{
  "crop_scale_min": 1,
  "horizontal_flip": false,
  "encoder_depths": [3, 3, 3],
  "decoder_activation": "silu",
  "decoder_weight_standardization": false,
  "decoder_widths": [32, 64, 128, 128],
  "decoder_block": "basic",
  "codebook_size": 512,
  "init": "xavier_uniform",
  "epochs": 42.2,
  "lr_schedule": "cosine",
  "warmup_steps": 440,
  "weight_decay": 0.05
}
Rows from block 6 of the encoder of a small image VQ-VAE, named by matrix and row number. Rows with one number belong to one channel. Each number is 128 + 24 x the weight over its row's rms, rounded and kept within 0 to 255. All counts start at 0. After the name is the row's rms in percent of the matrix's.
After each channel's rows are labels from the 100 images, of 14976, where the channel reaches its highest value: "strongest on" is what is common among them. Only what is clearly more common there than usual is listed. The data: short English words printed on busy colour backdrops.
# c3: 3x3 conv, stride 2 (encoder.blocks.6.c3.weight, 256x128x3x3, each kernel summed), inputs 0-63
# c1: pointwise conv, stride 2 (encoder.blocks.6.c1.weight, 256x128x1x1), inputs 0-63

c3.61 119 [117 124 117 100 128 143 116  96  99  92 123  83 128 170 150 117 139 151 133 104 114 131 131 129 116 134 106 114 146 144 126 146 124 137  79  84 105 146 146 113  62 140 135 145 106 106 157 115 143  97 115 152 137 153 138 154 111 101 137 113  78  69 124 151]
c1.61 093 [116 131 163 114 131 136 135  90 106 109 132  84 140 135 121 133 129 140 178 117 132 168 185 125 144 126 127 100 130 115 156 145 142 136  57 121 128 129 184 132  88 129 120 158 138 125 152 120 129 122 117 133 149 133 179 137 121 121 126 142  63 118 106 178]
strongest on: grey ink

c3.221 089 [168 148 149  95 127 139 148 146 154 156  89 146 131 145 124 139 148 138 132 106  84 142 144 127 144  92 145 144 112 150 127 137 118 141 116 146 156 115 148 115 112 118 155 143 127  43 136 160 153 126 148 124 126 126 120 156  80 160 152 106 165 147 118 157]
c1.221 117 [177 151 177 143 135 140 115  96 131 145 143 148 163 114 104 188 142 136 168 112 166 166 167 107 138  97 118 122 136 140 140 142 148 122 141 152 142 106 168 143 118  95 147 151 163  97 122 141 128 133 121 122 155  95 154 137 172 143 131 161 138 154 117 147]
strongest on: white ink

c3.227 112 [165 144 155  57 134 107 123 145 148 126 115 150 112 160 140 123 150 114 121 132 110 121 124 148 143 111 142 144 121 141 115 111  85 122 154 114 116 118 113 137  99 132 157  99 140  53 107 135 145 165 108 137 124 138 130 131 113 124 133 114 154 101 155 122]
c1.227 098 [152 141 162  80 163  98 121 107 116 121 139 132 130 159 125 127 153 107 148  93 131 148 153 133 122  72 122 112 141 104 157 118 117 119 132 113 122  80 157 121 119  90 141 103 154 104  97 107 138 168  92 118 174 149 165 129 132 122 112 137 149 130 127 168]
strongest on: white ink; pink ink

c3.170 093 [151 129 118 105 125 135  98 116 116 110 108 105 126 172 117  74 131 139 110 128 123 119 111 119 139 145  94 121 144 109 109 148 102 120 149 117 108 102  72 118 101 112 142 100 107 129 131 106 176 136 120 115 111 158 124 166 115 112 136 103 184 127  94 114]
c1.170 108 [141 147 137 130 114 136 146  75 132 135 140  80 132 133  82 135 133 130 135  93 163 142 140 104 125 141 108  77 153  87 155 116 143 145  95 146 136 101 120 122 151  47 123 114 145 158 147 119 127 139 139  72 150 130 125 157 157 139  91 135 137 166  36 120]
strongest on: purple ink

c3.35 106 [197 138 141 153 148 154 171 164 121 122 116 140 146 119  98 155 123 159 136 104 122 127 119  90 125 145 151 144  94 123 119 132 161  93 126 149 142 100 143 126 161 124 124 196 124 105 131 148 102 160 112  96 140 106 130 115 121 148 123 117 112  63 107 157]
c1.35 094 [177 127 122 141 122 147 102 157 125 139 115 153  88 140 123 137  82 152 136 114 127 133 114  96 130 145 146 143  96 121 123 132 136 101 125 144 151 109 117 118 147 134 122 170 144 109 115 148 123 145 117 117 105 116 103 102 117 143 110 110 138  57 131  98]
strongest on: white ink

c3.197 096 [129 125 144 130 121 127 194 118 111 119 122  82 120 140 138 126 155 120 142 100 132 130 125 136 120 120 122 151 159 155 129 153 126 135  81  99 135 167 169 120  95 153 216 135 129  77 139 124 120 108  99 134 145 143 131 158 133 133 115 118 102  78 141 140]
c1.197 100 [122 161 160 138 136  85 157 113 140 154 127  91 118 128 125 167 128  92 153 142 146 169 173 146 123 132 149 137 163 137 169 153 153 103 108 158 160 137 197 108 140 136 159 129 157 124 109 135 107 125 136 117 170 135 140 125 148 162 117 142 112 151 129 139]
strongest on: bold; white ink

c3.52 102 [154 157 166 121 167 163 131 164 149 105 147 136 173 132 122 119 165 162 165  81 142 162 162 128 160 159 142 140 144 136 170 170 137 163 115 115 139 119 151 126 122 141 136 152 131 119 157 146 117 146 141 120 166 129 169 157 143 142 130 150 121  93 120 144]
c1.52 093 [176 105 170 109 161 173 125 171 119 104 144 145 138 133 121 125 160 163 161  86 144 149 167 112 143 142 127 112 121 116 154 156 123 120 125 104 127 141 155 115 110 134 119 158 130 115 179 125 139 160 125 124 161 141 189 156 143 118 123 150 110  97 125 148]
strongest on: grey ink

c3.54 107 [168 137 199 134 114 159 138 137 177 119 137 136 135 103 115 114 152 123 160 153 121 158 180 129 141 120 122 143  91 126 173 135 116 147 115 139 119 107 117 132 150 120  40 125 135 142 136 123 131 145 142 111 130 140 142 137 136 124 110 163 126 126 114 158]
c1.54 100 [128 107 144 107 111 141 156 138 149 107 107 148 166 109 140  54 125 114 125 163 106 103 118 101 127 124 110 134  78 135 117 119  63 144 131 126 107 135  82 148 141 128  93 108 103 112 145 136 144 128 129 142 122 164 124 161  97 109 139 134 158 122 129 142]
strongest on: pink ink

c3.198 095 [146 147 122 124 143 124 158  86 125 116 154 145 133 153 132 137  99 138 122 161 144 135 127 185 117 116 113  70 128 137 128 110 105 115 127 102 135 116 117 145 124 111 127  88  94  43 138 156 154 142  83 127 125 143 148 126 151 138 117 154 129 109 129 130]
c1.198 094 [139 149  87 138 113 107 151 103 144 143 154 148 148 115 136 154 104 138  81 148 140 106 114 180 112 141 145  88 148 136 109 124 126 149 106 115 146 112  88 181 140 108 117 117 133  62 136 181 137 139 109 113 104 122 131 120 149 165 136 150 126 124 134 117]
strongest on: black ink

c3.246 092 [138 108 111  86 114 105 118 115 141 121  90 127  97 156 119 117 130 124 105 127  92  99 114 131 152 103 135 138 125 133  91 110 115  93 104 125 120 138  93 124  98 120 162  71 128 104  80 133 163 128 105 119 129 104 134 126 101 122 131  74 135 112 142 160]
c1.246 095 [113 134 104 151 100 115 168 105 123 109 114 105 131 132 113 103 118 135  92 140 101  98 113 110 141 100 132 148 120 132  96 130 112 116 101 122 119 138  93 132 110 128 168 111 163 106  99 151 132 106 134 119 142  98  89 131 103 107 120  77 140 108 135 153]
strongest on: black ink

c3.213 100 [159 127 148  68 122 141 126 145 188  91 114 143 128 112 126 114 129 140 139  73 101 139 124  98 158 161 138 108 180 148 125 146 103 151 122 113 118  97 128  78 117 138 133 115 120  82 130 151 124 120 134 136 114 112 131 154 112 128 139 123 182  72 103 145]
c1.213 099 [172 160 207  85 135 117 134 108 150 105 139 137 157  99 111 133 145 117 172  87 109 168 164  90 188 125 121  99 140 134 156 138 127 135 105 119 127 124 154  97 133 112 124 130 124 124 120 136 100 165 163 133 131  91 129 136 124 134 128 141 149 109  96 157]
strongest on: white ink

c3.127 092 [137 115 147 121 112 145 160 108 118  87 125 128 152 133 113 101 103 144 148  85 113 165 166 116 137 112  95 146 120  87 159 130 122 123 149  88  87 128 125 136  74  81  99  88 111 108 164  96 178 126 123 109 123 185 139 162 124  97  94 134 146 113  89 128]
c1.127 101 [118 119 152 155  55  98 162 102 132 105 132 156 152 104 115 137  92 103 141  93 123 161 180  99 131 120 127 128 125 112 165 127 136 109 161 109 115 122 118 160 114  99 115  70 127 130 133 144 144 139 102 126 106 133 121 126 134 127 103 130 121 124 104  82]
strongest on: bold; black ink

c3.201 094 [108 136  82 138 119 119 132 124 102 176 137 116 113 114 131 122 138 142  77 165 141  68  91 206  91 129 144 106 183 151  79 129 133 120 104 115 158 131  94 151 121 152 114 133 102 110 106 139 111 103 121 125 120 102 115  91 126 150 132 135  99 135 171  97]
c1.201 103 [130 117  74 116  85 162 151  99 112 157 127 103  97 142 126 101 163 172 106 160 128  48  58 174 114 116 132  90 158 135  56 123 111  97 114 111 139 125  98 161 118 131 109 136 132 106 147 140 134  89 107 121  93 118 125 128 130 131 125 119  99 139 144 115]
strongest on: bold; black ink

c3.196 134 [133 106 119 107 123 138 104  88 133 109 106 103 106 127 122  97 139 131 111 130  99 109  82 128  97 100  96 124 116 101 100 131  95 101 134 105 103 118  80 111 109 108 111 115 119  98 142  77 147 142  97 116 102 164 127 139 107 105 126 121 156 113 111 100]
c1.196 116 [123 119 109 101 123 125 105  75 135 116 113 101  96 121 121  90 137 143 107 131 105 103  77 128 107 109 104 133 138 100  98 125  96 140 113 120 105 118  74 103 125 122 116 113 124 100 137  97 147 139 105 118  95 144 122 137 109 110 128 123 146 126 119  82]
strongest on: black ink; brown ink

c3.106 125 [168 139 146 101 149 149 140 141 110  96 157 124 139 112 126 135 137 114 156 114 137 168 132 151 178  78  81 148 127 136 156 160 113 149 154 112 103 119 155 115 120 119 120 127  78  51 108 107 112 162 149 124 165 109 135  95 162 104  99 168 126 105 127 146]
c1.106 105 [170 127 122 128 121 151 114  88 153 121 146 130  83 136 131 128 119 133 129 124 132 131 120 128 156 113 112 121 124 146 130 143 110 122 166 124 120 128  94 112 124 134 136 150 132  33 120 140 131 124 116 132 104 125 123 115 160 139 102 159 111 126 134  79]
strongest on: white ink

c3.64 076 [117 119 132 127 122 114 147  99 121 132 123 155 137  89 175 135 143 135 142 144 141 127 142 152 142 153 126  83 115 140 114 177 125 122 183 124 138 151 127 127 127 121  92 114 117 119 155 170 117 120 136 168 143 120  94 142 126 152 127 131 117 146 143 124]
c1.64 089 [134  87 137 122 167 155 140  95 125  91  82 148 138 116 158 115 159 159 151 116 107 106 130 139 129 140 112  35  88 140 118 139 101 115 146 105 105 116 120 114  95 106  87 129 102 103 171 146 145  92 127 145 153 133 123 138  79 118  90 109 123 106 136 143]
strongest on: black ink

c3.99 100 [164 144 158 120 148 173 146 112 162 102 153 124 103 146 158 128 147 159 162 145 148 144 112 137 143 168  92 119 154 138 146 141 101 125 161 134 100 108 105 123 136 128  81  98 190 111 155  90 133 163 133 158 111 146 167 141 157 107 111 160 157 127 117 128]
c1.99 110 [142 151 101  80 148 167 113 118 135 107 138 145 100 140 146  66 123 160 111 148 115  91  65 153 135 141  98 107 114 133  78 140  88 139 122 129 111 134  77 129 154 140  95 110 150 108 170 106 131 138 132 144 100 148 134 152 133 120 153 131 150 127 131 121]
strongest on: black ink

c3.102 079 [114 104 124 143 132 124 144 135  83 136 148 113 143 133 104 138 135 113 139 154 163 123 128 119  86 128 105 142 117 115 135 135 169  73 114 145 131 137 136 110 139 113 129 125 179 188 144 102 151 136  92 101 133 143 145 149 159 121 105 127 145 153 109 103]
c1.102 102 [136 104 111 143 107 122 143 147 116 134 130 109 102 143 126  87 110 144 136 115 135 130 121 138 100 155 112 153 123 123 143 115 146  94  86 146 127 139 108  51 150 128 133 115 119 141 140 106 145 102 142 119  85 142 143 143 128 111  97 123 126 127 141  82]
strongest on: black ink

c3.215 118 [100  95 105 115 113 118 144 113 117  95  96 120 142 134 115  82 129 114 107 116 101  92 102 111  81  71  85 147  91 108  94 113 106  99  95 106 105 126 111 118 118 110 116  89 129 128 118 106 171 122  57 110 127 155 110 124  98 104 127  85 160 112 116 148]
c1.215 111 [ 73 108 132 143  97  99 160 108 109 122  92 125 132 124 121  82 135 108 102 110  99 109 121 105  99  94 103 139 122 127  94 111 118 124  90 120 120 116 117 113 126 123 118  60 149 137 121 125 141 106  60 117 135 131  77 111  88 117 137  84 161 108 129 156]
strongest on: bold; black ink

c3.13 089 [193 146 164  99 135 135 118  87  78 102 154 110 128 113 137 119 114  98 151 119 148 146 149 114 165  94  64 128 110 137 146 128 118 149 122 128 122 142 168  80 121 128  97 132  86  74 128 103 133 160 108 133 162 140 149 101 135 127 138 144 122  98 124 155]
c1.13 113 [176 129 139 152  72 150 137 116 146 135 135 138 136 124 138 145  89 126 123 136 131 119 118 107 134 127 131 116 112 145 115 138 127 144 112 138 140 127 101 135 152 134 124 144 156 114 145 148 133 119 115 142  87 133 116 118 132 163 128 137 124 123 122  93]
strongest on: white ink

c3.12 089 [198 126 149 117 143 160 100 131 135 101 143 107 133 129 136 159 161 151 133  99 121 136 114 165 168 146 122 115 129 148 127 130 113 124 126 113 135 114 145  90 128 132 102 141  62 110 138 140 120 174 151 137 133 129 148 118 137 144  82 130 116  54 136 138]
c1.12 099 [166 110 156  74 153 174  75  97 122  83 135 102 143  96 121 145 148 141 145 135 122 132 134 123 154  93 103 102  75 129 133 112  94 101 111 106  95 115 160 117 123 133 109 156 109 130 153 123 117 148 126 121 144 123 158 136 140 120 105 141 128  75 143 162]
strongest on: grey ink

c3.179 100 [131 116 145 136 148 129 113 104  78 105 142 142 139 121 156 102 136 132 145 174 142 161 147 151 140 124  82 117 122 162 157 138  82 128 158  72  86 161 165 142  88 157 124 110 115  96 150 116 129 149 138 153 146 138 131 140 134  89 128 162 123 119 153 116]
c1.179 108 [123 121 121 175 119 151 131 123 146 118 126 149 126 133 148 131  53 144  81 144 124 142 141 132 117 160 148  98 105 148 127 136  92 128 147 124 142 152  91 150 147 137 126 138 135 124 148 144 133 143 137 148  86 146 106 155 122 163 121 133 122 122 139  87]
strongest on: blue ink

c3.82 091 [200 111 103 148 146 145 165 167 135 172 125 152 123 118  89 151 139 146 127 151 114 111 108 123  81 125 131 130 143 101 104  87 133 113  60 173 147 101 158 118 136 114 114 138 155 138 114 135 112 133 142  89 141 112 111 116 135 138 120 147 122 147 128 127]
c1.82 108 [169 119  55 140  87 142 154 164 125 150 116 140 102 126 128 121 141 163 105 150 108  79  18 128 115 131 130 152 155 124  65 132 124 130  75 152 139 123 122 102 142 124 129 140 139 115 121 136 119 119 156 124  80 128  71 127 115 141 126 125 129 128 140  95]
strongest on: white ink

c3.93 103 [142 133 145 118 129 163 177  92 157 114 111  97 134 154 120 124 170 144 137 139  90 140 135 166 128 122 125 147 146  93 134 146  99 139 112 115 139 142 144 124 108  98 127 131 121  61 155  90 139 141 143 120 139 151 141 149 102 140 117 112 168  66  80 157]
c1.93 104 [164 132 192 102 129 152 131  66 149 122 140 135 140 132 121 178 185 139 154 136 127 172 171 128 132 108 103 125 155  88 171 151 119  88 137 138 118 135 144 156 108  93 122 140 140  79 153  94 136 191 145 114 139 142 159 129 139 125  94 145 152 104  99 157]
strongest on: white ink

c3.192 084 [ 99 157 146 102 146  85 130 127  98 125 154 119 153 142 118 107  88  79 146  95 181 128 146  77 160  70 126 162 127 133 142 137 168 148 142 147 141 102 149 129 134 127 130 115 150 179 100 105 133 118 113 112 136 130 144  99 139 141 128 105 104 134 115 158]
c1.192 096 [130  81 162 107 107 148 109 108 140 128 128 154  82 150 133  99 107 129 138  82 156 119 155  75 153  85 131 147 152 132 130 130 146 110 140 120 129 125 122 152 121 144 134 148 136 145 145 123 122 115 103 125  99 116 158 122 119 148 136 111 112 123 111  96]
strongest on: pink ink; white ink

c3.151 094 [211 126 101 155 137 131 157 176 129 183 130 142 120 107  90 164 128 143 114 160 118  95 104 134  84 127 130 125 152 110  95 108 128 124  71 155 151 102 120 129 145 121 121 142 140 119 110 135 106 132 125  87 129 104 110 111 132 132 121 153 121 138 151 137]
c1.151 115 [179 126  44 146  94 146 161 159 121 157 117 132 107 134 131 127 131 161 108 157 102  70  11 140 119 117 121 138 149 132  36 140 120 128 105 153 141 128 111 107 136 136 133 126 132 105 128 136 126 115 141 120 101 135  77 124 118 131 141 132 143 130 141 127]
strongest on: pink ink; white ink

c3.240 070 [165  84 100 149 132 125 120 169 140 153 105 155 135 109  98 117 112 131 127 153 108 113  93 125 133 145 120  77 139 121 102 154 111  89 115 128 139 113 146  77 155 136 145 117 144 107 131 138 110 173  94  97 154 111  85 141 137 128 153 149 149 154 122 127]
c1.240 083 [159 132  68 157 118 119 116 177 126 163 112 130 122 111 102 113 116 129 118 136 128 110  52 141 129 142 125 103 155 119  82 127 129 123 121 144 167 121 136  99 149 132 136  99 114 128 125 151  92 163 153 111 112  93  60 112 141 152 154 157  98 170 112 112]
strongest on: white ink

c3.81 110 [ 99 135 111 109 111 128 139  96 112 119 113  91 124 170 150 112 138 130 137 112 110 133 121 145 101 124 116 108 157 148 133  95 133 135  48 105 133 159 177 130 113 145 172 139 115 123 152 125 158  85 118 150 128 154  93 157  98 126 147 100 101  88 127 161]
c1.81 096 [122 171 141 122 138 100 132  90 151 159 148 106 134 133 107 127 140  94 167 123 137 133 147 161 123 126 156  90 160 147 152 100 162 125  72 159 174 105 200 155 123 122 131 133 151 143 108 147 122 130 150 107 156 126 132 134 121 166 123 121  63 126 114 181]
strongest on: white ink

c3.79 090 [112 162 128 142  97 156 182 127 124 144 135 139  95 118 113 135 143 139 124 126 162 124 117 143  88  96 107 109 171 165 135 131 129 118  70 156 140 132 157 146 138 123 113 147 193 166 135 139 109  76  96 113 110 109 119 107 155 129 128 142 158 172 129 160]
c1.79 109 [129 161 123 135  89 129 149 136 116 147 122 126  82 116 101 105 138 126 114 130 125  68  83 149 101 114 137 132 159 130  86 145 130 142  83 154 150 124 154 117 149 100 106 130 136 151 116 150 120  86 121 112  78 108 104 115 111 144 140 104 161 158 115 130]
strongest on: pink ink; white ink

c3.101 126 [ 76 141  95 117  99 127 127 106 105 131 123  86 124 131 125  70 119 131 117  68 141 116 109  78  87 115 139  97 112 112 117  98 151 106  61 128 137 125 123  94 134 114 134 132 129 167 135 111 122  98  95 122 101 120 102 125 117 134 116 108 123 126 107  92]
c1.101 094 [ 80 144 127  93 116 126 113  97 113 141 143  79 108 127 109 103 132 117 141  63 148 134 147 100 109 112 132 109 126  95 121 109 159 125  72 137 138 102 155 100 126  91 107 128  93 152 122  94 113 110 117  93 108 110 118 107 134 144  77 120 115 110  98 134]
strongest on: orange ink